Rows from block 8 of the encoder of a small image denoising autoencoder, named by matrix and row number. Rows with one number belong to one neuron. Each number is 200 + 20 x the weight over its row's rms, rounded and kept within 0 to 999. All counts start at 0. After the name is the row's rms in percent of the matrix's.
Before each neuron's rows are labels from the 100 images, of 14848, where the neuron reaches its highest value: "responds to" is what is common among them. Only what is clearly more common there than usual is listed. The data: fractals drawn by 1,000 iterated function systems, in grey. In brackets: how many of the 100, against the usual share in percent.
# fc1: MLP up (encoder.blocks.8.mlp.fc1.weight, 512x128), inputs 0-127
# fc2: MLP down (encoder.blocks.8.mlp.fc2.weight, 128x512, transposed), outputs 0-127

responds to: dense (25 vs 9.7)
fc1.197,117,206,173,217,181,155,222,191,197,172,212,170,197,168,249,201,216,216,220,202,208,227,206,210,215,220,180,212,179,202,170,198,212,219,214,184,179,217,196,169,175,195,203,167,195,207,194,204,197,218,218,237,187,202,199,190,157,193,200,219,218,215,225,170,216,222,176,164,163,196,208,203,219,202,196,223,211,200,198,178,192,181,224,247,160,200,214,219,202,213,236,180,215,169,190,243,207,168,213,199,203,182,203,222,191,222,173,196,193,185,246,195,222,210,189,216,195,219,197,201,203,217,210,179,155,188,190,195,190
fc2.197,093,212,155,234,229,177,242,252,185,229,171,228,172,204,203,202,198,212,188,193,180,179,185,172,227,193,174,190,219,237,192,222,178,252,210,182,231,182,221,230,196,201,241,214,200,203,209,206,188,179,210,203,218,167,200,173,202,186,204,161,196,222,203,180,203,173,204,197,203,219,201,204,191,180,225,219,207,206,216,210,184,194,196,176,171,184,200,211,221,203,211,212,237,197,223,184,220,206,189,184,209,207,214,191,202,201,208,223,182,208,197,209,154,189,204,192,195,183,181,168,192,196,209,172,164,237,205,224,181

responds to: dark on light (78 vs 30.8)
fc1.4,141,237,211,186,182,212,221,245,221,219,191,195,204,201,200,180,204,195,236,162,202,194,197,224,183,198,186,200,194,223,212,186,228,154,196,191,195,222,211,187,222,220,193,182,187,213,230,181,164,180,192,222,190,236,188,208,194,206,205,233,222,189,181,178,200,167,213,177,202,238,204,191,230,193,193,202,207,212,216,184,198,188,193,203,239,207,203,151,214,160,186,184,209,171,184,196,213,207,135,229,157,186,197,190,215,205,213,197,195,240,168,216,177,213,199,226,218,180,206,179,198,204,191,183,189,219,188,214,191
fc2.4,117,212,208,186,221,196,203,173,195,189,192,191,199,193,228,222,203,189,193,204,211,216,154,242,199,169,199,193,221,208,240,195,191,250,213,199,211,190,189,219,188,197,179,221,191,185,163,204,183,210,184,205,208,193,169,200,221,184,226,178,170,194,173,217,213,211,190,208,212,188,227,204,180,179,211,173,174,194,190,212,193,216,180,194,161,180,199,222,180,263,191,237,207,224,173,205,191,211,234,207,206,222,195,199,200,193,208,240,155,180,227,226,196,216,187,233,167,203,209,218,216,206,150,189,202,213,211,221,189

responds to: dense (37 vs 9.7)
fc1.203,029,217,210,239,175,216,220,205,188,227,219,180,221,207,154,203,195,202,211,205,184,207,193,217,189,187,202,214,209,187,170,179,216,193,180,201,202,171,217,193,175,231,228,191,191,182,212,185,207,192,196,189,213,167,190,221,227,210,212,224,214,218,193,242,242,218,207,195,189,220,187,215,175,208,236,155,208,151,234,247,216,227,231,202,205,173,191,203,226,197,215,199,204,235,201,164,187,177,180,208,205,201,212,160,189,214,191,209,190,196,180,210,175,188,179,172,202,173,198,232,202,179,182,218,174,194,167,210,202
fc2.203,041,212,192,209,177,192,189,217,198,213,181,214,186,199,212,214,191,137,202,223,196,187,213,193,181,221,222,199,207,178,204,223,203,213,189,193,183,203,200,240,204,201,233,164,214,161,225,213,177,267,218,203,212,194,211,189,177,216,197,205,206,195,220,222,205,192,235,204,219,228,212,217,202,186,199,210,219,198,165,183,231,164,194,214,170,183,174,179,198,202,240,213,172,203,231,214,207,204,175,193,205,202,201,177,203,223,189,193,191,211,183,230,176,162,210,166,219,188,175,179,182,220,160,222,176,229,224,190,202

responds to: dark on light (97 vs 30.8); dense (41 vs 9.7)
fc1.51,083,188,159,195,201,198,162,187,184,224,213,174,211,217,226,224,185,205,201,222,217,197,201,226,200,206,194,163,196,220,190,175,203,219,211,216,198,200,186,215,207,200,211,232,191,199,197,223,165,220,185,201,181,195,170,207,180,262,201,253,223,176,204,200,216,173,208,210,174,178,194,215,173,180,204,230,221,203,200,161,197,206,195,191,189,181,175,178,249,221,184,214,204,194,196,214,209,184,193,233,179,207,185,191,216,173,198,208,216,181,184,230,147,218,203,159,194,175,223,231,208,213,175,223,206,193,195,217,201
fc2.51,068,154,210,163,215,234,186,206,172,188,188,215,209,244,186,244,177,227,205,217,189,186,213,195,166,189,227,192,195,221,184,209,198,183,202,217,187,193,197,196,195,201,199,231,219,191,170,223,211,201,179,205,205,192,183,198,232,225,188,216,211,188,214,177,211,204,218,199,208,173,193,184,232,212,162,220,197,182,213,167,206,193,218,192,190,190,196,185,184,217,195,169,199,212,235,209,183,164,192,218,147,233,185,187,202,210,214,167,172,190,174,216,219,194,230,237,213,169,231,185,214,211,199,185,196,241,217,194,223

responds to: dense (34 vs 9.7)
fc1.216,075,221,173,245,231,183,174,200,206,219,184,207,152,184,179,216,212,187,151,216,178,217,224,209,205,216,215,185,202,216,228,203,192,204,221,206,226,184,178,187,196,193,220,192,220,205,243,162,178,202,194,184,213,224,210,194,215,177,196,184,165,187,200,208,211,210,177,224,236,227,209,232,168,214,190,220,183,160,184,185,210,212,201,244,193,194,221,225,215,195,184,198,224,210,153,223,188,196,199,173,185,194,209,200,196,199,212,202,177,228,187,198,212,217,183,205,212,190,201,227,184,234,205,163,207,162,220,193,207
fc2.216,073,192,204,177,188,206,255,188,209,215,227,174,205,207,236,198,193,175,204,193,184,203,202,175,220,197,190,204,252,217,210,227,197,238,229,203,172,217,224,201,208,220,190,174,196,202,166,188,198,216,200,218,187,168,214,200,191,184,184,225,210,203,206,229,149,177,197,173,186,227,189,193,191,185,209,172,196,209,181,177,184,219,214,199,189,194,183,220,182,206,200,190,174,170,213,211,217,239,184,215,200,231,190,200,214,208,203,241,187,214,200,175,187,193,163,219,191,242,218,152,211,167,227,222,202,193,185,185,173

responds to: dark on light (100 vs 30.8); sparse (99 vs 26.3); two maps (97 vs 25.7)
fc1.467,127,182,221,201,195,188,221,182,223,183,162,181,206,212,192,189,212,243,232,218,206,245,180,225,185,173,213,197,178,188,215,170,147,222,189,177,213,188,166,190,190,215,168,190,200,204,192,215,259,201,224,195,210,203,218,200,194,168,222,206,206,203,220,186,228,226,203,210,179,200,175,157,200,196,221,215,188,214,197,202,200,215,213,165,192,203,188,215,171,190,210,198,193,245,226,150,233,208,193,209,192,205,206,185,211,188,221,196,142,207,180,206,211,212,178,221,210,213,196,194,228,188,193,198,205,219,217,201,195
fc2.467,142,214,209,195,171,243,191,213,210,219,194,189,165,219,209,211,199,217,221,214,219,156,226,189,196,221,174,185,197,150,212,240,195,209,220,202,215,180,204,213,213,201,208,179,227,212,214,179,199,216,198,201,196,186,187,196,173,246,177,186,175,218,215,233,214,204,210,175,202,191,199,223,161,177,197,195,217,126,186,219,190,203,212,208,215,223,193,210,177,212,195,164,180,200,203,179,221,189,242,201,186,167,211,241,198,191,214,193,202,204,207,202,189,224,187,209,194,215,211,181,197,219,215,206,160,204,155,194,191

responds to: dark on light (72 vs 30.8)
fc1.293,031,199,242,192,209,193,199,195,202,207,191,203,188,205,132,191,224,218,217,215,219,244,213,200,184,190,206,182,207,210,209,209,207,212,177,200,174,180,166,208,170,180,226,197,176,193,194,223,187,189,221,167,192,215,219,201,167,213,223,166,215,161,187,192,200,198,222,191,186,196,199,206,194,181,226,174,211,197,197,206,198,258,214,194,195,187,156,203,207,208,202,194,214,156,186,186,220,247,205,246,150,209,185,229,188,178,223,207,198,196,179,190,233,202,210,203,204,211,198,209,214,202,198,234,220,187,226,192,179
fc2.293,040,198,199,220,201,215,203,206,189,187,164,236,202,198,192,208,210,195,208,214,214,162,218,205,196,214,200,202,197,168,193,209,188,150,213,198,212,175,184,229,177,182,266,180,239,218,243,196,206,249,214,205,218,209,159,206,169,208,187,197,202,193,212,220,181,215,190,198,226,201,196,190,171,198,183,191,202,204,173,172,206,163,177,210,157,174,188,210,173,217,211,203,221,233,211,198,219,228,189,179,200,232,222,184,222,211,217,198,154,192,200,202,208,197,210,187,209,215,160,193,184,219,174,184,217,204,206,202,224

responds to: dark on light (99 vs 30.8)
fc1.22,099,221,193,186,206,227,233,192,186,209,161,224,187,220,221,209,189,189,182,204,188,197,191,192,178,210,210,191,216,204,224,165,158,190,196,251,207,196,190,184,218,199,186,183,179,203,220,200,230,209,217,166,182,217,209,196,208,200,190,223,193,180,191,200,209,215,183,194,202,212,174,266,195,183,170,254,193,182,225,206,215,224,218,199,191,235,178,188,194,189,211,224,204,229,205,184,217,181,167,197,178,153,191,191,187,235,183,219,184,177,203,228,181,182,227,208,226,187,198,223,194,180,152,186,212,186,200,215,211
fc2.22,103,172,160,199,209,210,179,241,214,186,207,216,188,207,197,183,230,226,208,185,193,203,217,222,202,203,207,179,203,228,181,235,160,194,206,205,217,208,186,189,179,206,211,205,229,213,191,192,196,175,179,200,162,183,189,174,212,238,200,203,192,199,224,177,206,241,165,229,179,211,222,206,203,215,214,193,174,201,184,190,180,159,176,212,183,186,197,179,224,190,199,194,181,204,186,215,212,205,226,180,202,192,212,219,188,195,201,136,163,225,222,212,231,168,209,224,174,202,213,214,257,201,220,197,179,228,187,190,209

responds to: dense (25 vs 9.7)
fc1.278,045,225,200,204,210,175,215,162,198,213,192,195,181,190,173,186,197,161,178,192,196,221,198,211,190,195,203,191,201,191,189,239,183,208,190,220,175,208,160,196,172,255,244,190,198,205,207,169,180,189,203,186,232,219,199,227,215,206,186,201,216,174,178,196,203,161,196,213,238,229,187,224,215,236,203,181,183,179,196,207,186,196,178,216,182,191,181,180,232,225,237,199,235,232,172,194,182,196,181,183,207,208,183,204,232,196,187,216,200,202,184,185,224,186,224,195,212,236,168,233,207,226,198,177,224,174,218,182,207
fc2.278,053,186,207,196,193,215,224,203,189,192,229,177,182,192,223,198,214,195,210,197,197,216,217,201,198,167,200,207,242,206,223,169,212,209,246,195,202,182,229,186,214,174,191,210,170,189,197,189,221,175,187,185,181,209,223,162,209,172,212,220,230,196,221,197,160,167,221,187,193,185,193,191,218,181,182,228,224,182,203,182,221,217,222,193,189,208,215,202,209,174,180,211,141,216,181,210,201,224,173,223,164,205,209,207,205,225,244,217,207,177,190,223,195,201,172,194,182,189,235,153,231,187,196,238,190,189,188,218,177

responds to: dense (26 vs 9.7)
fc1.388,114,195,195,243,195,225,228,196,176,179,203,213,206,216,198,227,211,172,210,189,193,187,200,193,197,209,197,168,213,232,181,181,169,238,206,161,172,193,194,190,221,184,176,197,201,222,169,207,221,224,212,194,220,175,205,175,225,233,247,189,196,150,206,193,153,215,192,195,216,206,192,219,208,178,214,194,160,209,196,174,187,185,213,203,183,210,176,193,212,189,201,233,185,232,169,212,212,209,205,208,234,171,200,209,213,235,212,204,190,170,200,236,173,228,194,177,198,202,201,179,224,217,207,211,167,224,191,207,172
fc2.388,098,187,154,164,182,211,217,208,202,226,161,216,213,186,195,215,161,175,163,228,158,218,171,227,200,213,206,203,211,181,184,211,210,227,207,214,186,186,185,243,204,209,234,225,196,185,211,232,217,180,194,176,180,218,212,191,186,206,165,198,192,194,206,175,173,227,189,200,206,194,177,225,186,194,201,197,227,188,188,213,184,202,209,226,188,217,222,216,167,212,170,184,191,183,163,183,225,205,244,223,192,201,188,201,195,169,214,169,204,208,250,209,180,218,227,184,216,199,218,210,181,208,198,181,202,207,230,186,182

responds to: dense (30 vs 9.7)
fc1.372,045,231,236,210,187,204,186,201,181,209,182,175,187,204,212,227,236,225,225,207,207,197,177,211,187,173,179,178,209,180,202,204,199,181,151,201,235,222,204,238,208,180,234,241,210,171,213,211,178,182,209,205,207,177,211,216,190,177,185,202,217,203,229,222,221,210,175,197,188,173,197,203,134,185,195,187,213,176,170,196,208,211,201,164,247,202,215,211,203,206,210,199,208,235,199,196,171,181,190,157,192,175,220,203,229,184,200,209,212,247,200,188,195,199,202,184,213,192,200,181,180,214,224,187,181,175,200,183,215
fc2.372,051,189,174,205,203,198,174,219,166,183,197,203,224,192,160,194,195,159,211,191,187,233,157,208,194,215,220,202,217,214,216,215,224,190,191,215,178,206,183,179,164,211,200,170,226,194,233,200,165,212,204,174,208,187,225,189,193,208,200,192,205,230,227,169,231,204,212,190,207,220,218,203,224,223,220,189,239,159,186,170,224,160,179,208,210,228,184,196,178,199,224,186,217,191,201,217,184,220,159,194,189,191,217,172,237,233,200,237,175,188,187,244,194,226,201,214,187,206,202,208,192,205,186,192,194,197,179,197,224

responds to: dense (26 vs 9.7)
fc1.481,102,203,196,215,201,195,159,248,254,203,195,202,196,224,175,196,198,205,161,182,200,211,190,189,241,161,212,200,174,191,207,158,189,211,206,210,199,226,158,189,164,206,215,177,210,187,217,231,192,217,217,187,194,182,207,174,194,171,193,196,212,221,185,200,193,225,221,204,208,231,194,224,190,169,220,185,207,185,207,188,233,193,210,224,235,222,200,198,248,181,186,212,184,205,204,170,192,225,201,186,166,178,191,215,195,224,195,192,201,175,217,176,192,180,235,175,205,200,219,225,234,209,193,208,175,189,164,205,207
fc2.481,096,176,203,201,186,220,203,143,209,168,229,193,184,178,238,206,220,205,224,205,222,202,212,194,167,202,216,213,200,185,194,194,214,219,220,228,207,164,201,233,172,252,206,187,207,199,174,178,208,199,196,210,203,173,222,211,213,180,198,185,204,185,211,175,178,189,213,170,194,207,207,220,218,195,180,168,202,203,185,204,165,197,208,186,247,205,198,187,205,238,234,194,168,183,236,189,210,201,197,195,223,201,180,186,195,224,194,181,218,178,184,205,217,203,189,205,176,219,204,176,231,183,205,239,177,191,177,238,151

responds to: dense (27 vs 9.7)
fc1.357,140,193,213,220,200,183,213,208,207,200,178,184,238,182,216,183,208,203,227,207,206,233,206,218,193,200,216,197,189,208,172,205,204,185,200,173,221,164,215,169,191,176,223,191,171,220,141,233,188,187,204,221,216,181,232,218,214,228,215,166,188,183,176,217,205,196,236,189,172,200,157,226,190,208,187,176,224,200,154,227,206,241,199,220,167,195,195,175,230,183,206,194,193,207,216,210,210,185,162,219,178,205,209,190,192,186,239,212,228,216,177,210,206,205,184,221,224,170,198,176,215,210,183,204,223,181,220,202,196
fc2.357,139,203,219,218,210,165,181,157,189,199,215,196,186,222,220,156,194,215,225,205,205,215,207,173,193,214,207,187,209,168,255,169,175,232,222,181,197,200,224,189,200,204,182,217,182,200,172,202,198,237,193,230,188,205,187,186,204,196,174,197,208,188,220,191,178,200,225,221,199,202,187,213,162,200,185,197,190,210,200,218,215,213,190,231,242,209,195,225,188,199,219,200,203,218,210,156,194,207,189,226,184,193,232,205,197,173,210,189,219,222,239,171,187,221,197,138,187,170,194,235,209,183,186,201,172,166,219,209,200

responds to: dense (26 vs 9.7)
fc1.491,106,171,195,177,221,196,192,199,215,203,164,196,197,207,167,205,176,212,187,192,204,190,194,190,226,240,192,226,199,167,181,195,197,215,177,206,189,221,180,225,195,138,221,186,190,163,191,201,196,200,212,200,219,197,193,223,189,199,217,180,174,211,212,189,222,196,222,211,180,171,151,212,222,197,209,179,226,223,199,217,186,217,215,218,174,213,211,173,205,199,193,199,231,200,166,198,223,196,237,203,203,190,272,222,199,190,205,233,227,213,221,160,219,200,221,216,198,202,167,190,199,187,237,193,183,200,209,171,193
fc2.491,125,217,160,215,195,163,201,210,179,223,191,189,160,216,226,219,255,209,235,190,199,197,207,208,225,189,203,225,218,197,237,201,198,207,180,171,179,203,230,206,198,213,208,175,212,195,155,180,198,237,214,209,199,223,229,194,207,183,176,160,201,177,170,248,208,213,186,203,208,214,174,194,192,212,197,179,181,259,207,222,207,206,211,213,213,194,194,186,182,224,212,218,203,169,167,198,167,196,225,214,194,193,197,179,204,189,192,205,198,200,204,194,178,181,216,186,201,185,171,186,186,211,198,173,185,170,219,188,241

responds to: dense (35 vs 9.7)
fc1.356,134,211,194,220,217,211,171,233,239,198,241,201,167,190,178,205,194,208,205,176,199,175,236,212,197,197,165,206,160,205,215,199,182,183,216,174,208,221,194,192,212,225,209,216,210,220,207,193,186,192,197,207,217,194,211,165,188,209,186,171,246,215,199,170,165,210,177,194,171,199,177,196,202,186,200,210,202,188,176,218,200,227,206,227,189,235,220,216,204,181,187,187,182,200,200,183,210,207,161,235,191,235,240,218,174,204,202,163,198,175,146,220,225,214,210,195,236,212,204,195,193,156,213,206,214,218,192,198,185
fc2.356,096,187,227,191,196,223,212,197,213,232,189,184,220,173,224,194,208,195,225,229,216,159,198,204,221,197,207,175,209,211,214,165,249,239,190,240,197,212,189,222,195,182,184,197,212,191,217,209,173,202,204,177,153,194,190,167,188,222,176,210,185,155,202,228,205,154,209,236,195,228,230,208,187,231,199,229,168,180,206,196,194,195,193,208,197,186,199,201,211,189,190,241,189,202,161,196,213,188,171,216,202,213,216,209,228,170,193,171,189,183,223,194,173,211,209,187,166,222,219,224,189,187,171,206,190,193,199,205,209

responds to: dense (42 vs 9.7)
fc1.186,113,195,171,179,151,211,241,209,186,195,201,215,218,216,221,212,224,190,195,216,198,217,189,207,171,169,219,189,206,197,199,230,182,217,136,216,215,220,185,218,211,228,200,197,198,205,200,191,207,209,185,186,200,205,228,207,172,202,227,210,221,212,201,202,198,161,210,187,206,189,200,212,194,255,169,210,218,163,201,189,233,195,228,203,219,213,162,210,188,170,210,196,181,203,194,163,208,182,171,216,231,184,243,188,205,205,223,190,195,191,229,171,196,179,222,174,192,191,182,236,186,171,213,164,221,190,209,197,214
fc2.186,120,211,222,187,215,195,196,222,194,213,200,191,201,170,213,209,165,203,209,207,219,209,168,193,185,232,181,200,228,176,197,231,188,216,201,186,182,211,206,166,209,166,211,186,228,204,220,218,200,193,185,221,192,193,230,178,183,213,170,182,227,226,246,162,220,218,201,206,193,209,185,171,189,185,191,230,218,159,212,183,176,214,184,169,246,248,236,187,194,219,192,202,171,192,176,196,235,195,179,183,200,177,183,189,230,200,192,243,192,192,214,225,219,247,190,178,199,213,211,184,189,178,175,200,208,197,200,212,200

responds to: dark on light (75 vs 30.8)
fc1.480,067,215,225,198,180,200,221,205,173,206,222,178,178,202,187,190,190,245,226,196,193,225,182,202,208,186,174,209,231,197,208,225,200,194,193,216,166,235,198,244,173,200,178,178,228,204,208,219,203,169,186,196,176,187,197,194,178,209,214,208,204,190,220,214,196,228,210,185,217,211,209,203,211,230,209,206,211,175,219,188,153,195,215,199,176,208,226,194,186,199,171,240,182,145,204,199,194,247,159,217,198,183,181,176,186,216,226,198,204,220,228,197,220,171,188,156,206,178,210,238,190,162,216,197,195,201,212,178,207
fc2.480,071,187,222,173,222,216,214,199,177,220,182,225,184,205,223,221,220,181,170,214,229,177,233,181,201,233,181,192,184,213,214,213,198,190,207,193,225,178,204,183,174,249,207,192,198,175,216,178,228,233,198,189,206,167,174,207,191,182,214,170,217,214,224,201,205,183,203,251,192,200,167,168,173,213,221,203,209,226,188,204,189,216,207,205,183,212,168,203,201,197,204,160,211,184,203,169,198,205,185,235,230,228,208,221,222,179,169,165,171,180,216,204,185,185,180,204,204,198,221,193,254,211,206,188,206,205,210,208,226

responds to: dark on light (99 vs 30.8); two maps (55 vs 25.7)
fc1.126,089,173,206,200,239,190,198,205,205,202,154,194,210,182,198,232,188,196,186,218,184,209,202,202,219,221,211,150,208,192,223,209,189,214,201,202,237,176,169,226,188,169,206,213,190,187,221,199,210,203,186,172,212,211,189,163,209,186,198,198,200,185,188,234,228,249,182,206,201,202,210,201,167,186,214,206,177,206,215,234,234,192,203,177,197,204,245,238,172,192,200,196,191,223,167,172,209,193,229,205,200,173,176,191,177,182,233,224,155,180,162,186,191,206,239,224,205,193,226,204,229,208,218,193,197,182,197,211,204
fc2.126,111,212,200,230,185,188,205,196,238,194,223,201,186,201,213,191,222,195,223,185,214,194,187,201,220,214,213,236,187,202,201,223,179,178,195,202,212,219,178,193,184,188,176,209,230,203,219,203,185,217,203,210,165,198,210,235,192,229,163,198,202,228,215,231,229,217,210,187,186,199,175,189,227,167,209,160,186,219,219,220,199,214,185,258,195,183,188,171,201,200,207,174,187,169,202,155,171,209,209,196,163,188,252,209,225,207,185,189,199,220,174,219,209,208,159,187,164,160,204,175,193,176,192,220,199,215,182,191,197

responds to: dark on light (99 vs 30.8)
fc1.52,078,175,220,216,206,211,163,187,203,190,205,187,205,210,212,194,191,233,196,209,183,200,201,198,185,199,188,223,186,211,230,203,225,179,218,196,200,190,196,239,201,167,199,193,256,194,234,208,217,179,188,196,220,201,136,217,200,227,174,184,222,189,239,182,180,216,198,160,170,193,197,219,227,217,201,253,227,167,221,208,198,187,163,183,204,210,228,194,213,194,204,186,206,207,189,202,238,202,188,212,187,184,184,193,198,167,180,172,173,190,220,195,238,185,196,194,238,184,220,187,183,175,181,215,181,206,221,184,206
fc2.52,103,205,211,166,190,228,212,188,210,165,203,140,173,210,215,227,219,206,158,193,196,203,229,201,221,191,179,196,202,166,207,194,175,178,203,182,229,215,185,192,204,207,170,188,198,191,158,209,191,196,230,204,212,203,179,200,188,222,196,210,206,193,213,175,191,182,170,191,206,161,213,161,191,224,224,214,194,212,219,196,211,198,202,183,233,176,180,211,225,196,230,211,201,190,201,211,231,199,229,213,188,226,196,232,161,170,202,185,193,198,245,190,213,190,215,178,190,216,180,237,246,202,196,181,222,190,198,208,241

responds to: dark on light (63 vs 30.8)
fc1.161,044,193,183,198,216,234,144,184,239,181,198,160,189,218,215,197,190,177,215,179,195,228,203,193,224,204,222,193,217,211,235,182,220,207,228,205,200,200,220,220,214,197,179,198,194,183,178,208,157,206,216,201,213,175,204,182,206,211,225,228,183,200,224,214,202,210,195,226,205,238,227,193,176,199,219,205,236,184,199,190,186,191,188,194,203,222,224,181,158,202,171,182,189,212,206,169,217,194,207,174,155,211,185,188,179,196,194,206,201,241,216,199,180,204,194,174,226,267,216,161,203,201,208,207,213,182,187,184,184
fc2.161,052,194,199,191,165,171,205,215,187,184,232,223,214,201,209,232,210,198,189,228,201,180,197,190,192,173,195,191,197,204,213,206,185,186,194,207,178,212,152,173,178,199,192,208,241,203,173,194,187,184,238,201,186,211,197,232,212,219,185,179,223,187,196,196,179,211,186,204,182,196,169,214,218,207,167,190,151,228,223,231,226,177,204,235,148,199,228,235,232,214,237,205,213,223,196,226,182,201,189,181,231,200,194,207,148,222,212,165,198,198,196,198,208,220,216,215,190,176,209,230,200,170,190,212,209,191,186,212,215

responds to: dense (38 vs 9.7)
fc1.456,081,224,184,158,217,206,200,194,191,196,205,254,194,185,166,184,223,187,211,190,194,207,211,182,198,224,206,214,213,240,194,192,181,186,196,195,186,228,224,182,185,204,241,160,196,175,194,185,195,201,201,215,198,179,215,220,219,236,202,168,214,209,185,155,194,196,239,216,231,211,194,233,221,212,190,205,195,157,200,202,202,189,218,172,225,178,206,205,194,204,217,205,217,162,205,190,203,221,220,202,189,186,198,176,187,228,182,194,196,173,209,175,212,156,212,171,203,176,172,201,235,204,191,202,252,216,220,168,207
fc2.456,080,187,175,223,194,225,208,193,216,225,208,202,199,199,233,233,188,209,195,198,203,187,184,203,200,171,186,192,156,168,206,221,222,195,190,213,230,173,197,201,196,195,201,213,216,181,222,173,206,210,203,200,193,207,183,189,194,219,187,180,195,197,201,245,185,232,167,178,200,203,203,192,174,205,206,183,224,175,198,221,181,172,213,243,251,215,225,203,174,228,201,187,195,212,194,189,206,191,236,191,203,171,193,188,205,195,166,178,200,186,144,166,210,206,192,231,209,222,226,187,207,251,197,251,181,176,174,213,202

responds to: dense (28 vs 9.7)
fc1.173,061,184,197,202,223,171,187,222,208,177,183,207,184,206,170,162,221,234,240,173,227,204,230,189,199,187,169,241,200,214,168,182,235,181,184,196,191,212,209,172,199,216,236,196,182,220,176,199,208,190,231,202,163,202,232,208,208,230,171,185,218,231,196,184,183,236,162,195,216,190,177,225,221,209,200,231,205,178,187,206,189,214,215,175,196,200,206,190,199,167,198,208,187,189,190,207,229,237,178,203,233,197,193,213,170,232,215,220,199,201,190,216,174,213,178,189,182,198,194,170,206,176,228,189,196,205,193,173,228
fc2.173,057,235,193,199,189,174,214,162,170,208,171,195,205,210,204,205,200,157,178,221,182,198,218,216,169,190,204,197,223,164,221,168,218,222,208,218,202,196,210,231,217,204,193,173,221,185,186,218,201,241,220,174,200,202,222,195,189,223,202,199,177,174,210,226,194,185,223,199,212,212,197,209,196,177,210,230,210,192,221,204,215,184,214,169,194,210,148,203,172,220,211,218,172,190,207,211,198,197,177,225,185,241,214,174,216,186,175,237,178,198,169,232,164,198,216,175,207,220,183,182,212,238,157,178,200,213,213,208,210

responds to: dark on light (63 vs 30.8)
fc1.383,066,207,218,218,194,195,154,230,167,217,188,179,196,189,170,188,194,243,196,171,195,197,197,220,205,204,167,174,224,197,217,192,192,195,194,184,178,208,226,221,142,192,200,189,211,217,219,224,129,221,182,202,181,198,200,205,202,226,172,185,163,204,204,189,204,237,182,195,227,209,186,203,196,239,203,192,245,185,197,201,211,204,211,216,243,204,198,201,206,208,186,189,187,246,200,230,204,240,200,196,185,205,168,208,202,218,205,189,215,195,213,173,184,196,225,207,209,207,187,205,193,235,219,172,197,224,185,184,185
fc2.383,071,190,199,190,202,261,212,175,187,193,195,182,212,249,241,202,187,180,182,234,187,230,227,194,215,189,184,221,165,186,184,212,171,186,179,196,192,191,167,194,192,224,195,199,183,190,222,176,199,206,190,165,192,190,172,173,211,185,181,176,218,179,196,234,213,172,176,183,183,203,181,191,182,231,201,195,207,218,177,210,214,181,188,211,226,181,195,204,203,227,231,222,219,187,171,217,216,197,203,225,223,195,220,207,214,190,188,169,202,211,186,216,227,169,192,207,199,204,247,227,202,210,176,218,212,158,201,240,199

responds to: dark on light (90 vs 30.8); dense (25 vs 9.7)
fc1.364,056,211,195,189,223,204,187,219,198,201,213,239,150,174,194,203,211,202,151,240,169,195,188,215,199,199,208,178,204,223,184,148,203,194,177,213,179,168,198,171,192,207,234,184,199,206,214,201,213,199,216,202,189,204,199,213,191,214,227,173,190,172,197,211,216,222,208,200,223,208,210,202,226,180,242,228,164,190,195,209,223,208,212,177,151,242,210,208,212,215,191,194,210,227,187,198,205,203,190,207,196,217,198,191,227,194,203,184,182,195,219,189,184,223,168,175,184,195,195,263,226,197,244,190,217,210,173,182,189
fc2.364,053,210,205,235,168,199,183,184,200,214,192,215,236,209,188,216,217,191,222,210,255,189,205,215,166,171,201,225,215,183,231,194,208,219,194,206,191,208,193,199,183,193,200,148,202,157,238,263,226,217,230,193,219,189,210,188,176,195,203,202,196,211,217,179,192,186,208,196,221,187,203,206,182,218,227,195,218,186,198,226,162,190,188,207,175,215,208,211,149,210,202,180,220,222,247,184,213,209,190,176,180,221,202,172,181,201,167,183,188,173,192,229,197,215,199,190,203,195,175,195,200,225,210,181,171,201,191,182,214

responds to: dense (35 vs 9.7)
fc1.213,129,195,179,182,220,219,194,194,188,186,183,200,208,186,211,212,203,192,209,200,209,199,205,215,182,194,205,216,236,178,192,210,183,167,214,186,219,190,215,172,247,211,211,205,171,158,216,229,202,196,216,227,210,235,247,190,169,218,171,209,176,224,191,231,192,243,190,209,228,169,200,209,212,210,207,180,202,199,226,240,213,177,206,182,200,147,205,192,189,213,210,193,204,199,199,184,168,137,181,200,205,188,234,219,182,223,192,216,187,171,180,207,232,224,185,193,198,163,183,211,184,177,212,198,190,208,217,182,215
fc2.213,110,196,217,194,196,159,184,221,177,215,192,184,191,167,201,186,182,187,218,187,211,218,204,228,217,199,197,224,147,214,230,221,254,205,185,195,197,255,196,220,127,205,168,186,210,217,200,212,211,187,197,184,206,192,203,178,203,250,212,202,206,197,203,188,194,211,220,258,186,213,219,197,202,207,188,218,202,156,206,171,180,199,192,212,171,228,200,200,188,206,223,188,211,201,230,202,220,199,189,187,198,204,225,176,225,188,187,191,213,227,195,201,173,199,206,191,201,210,200,246,201,198,174,208,212,210,174,205,186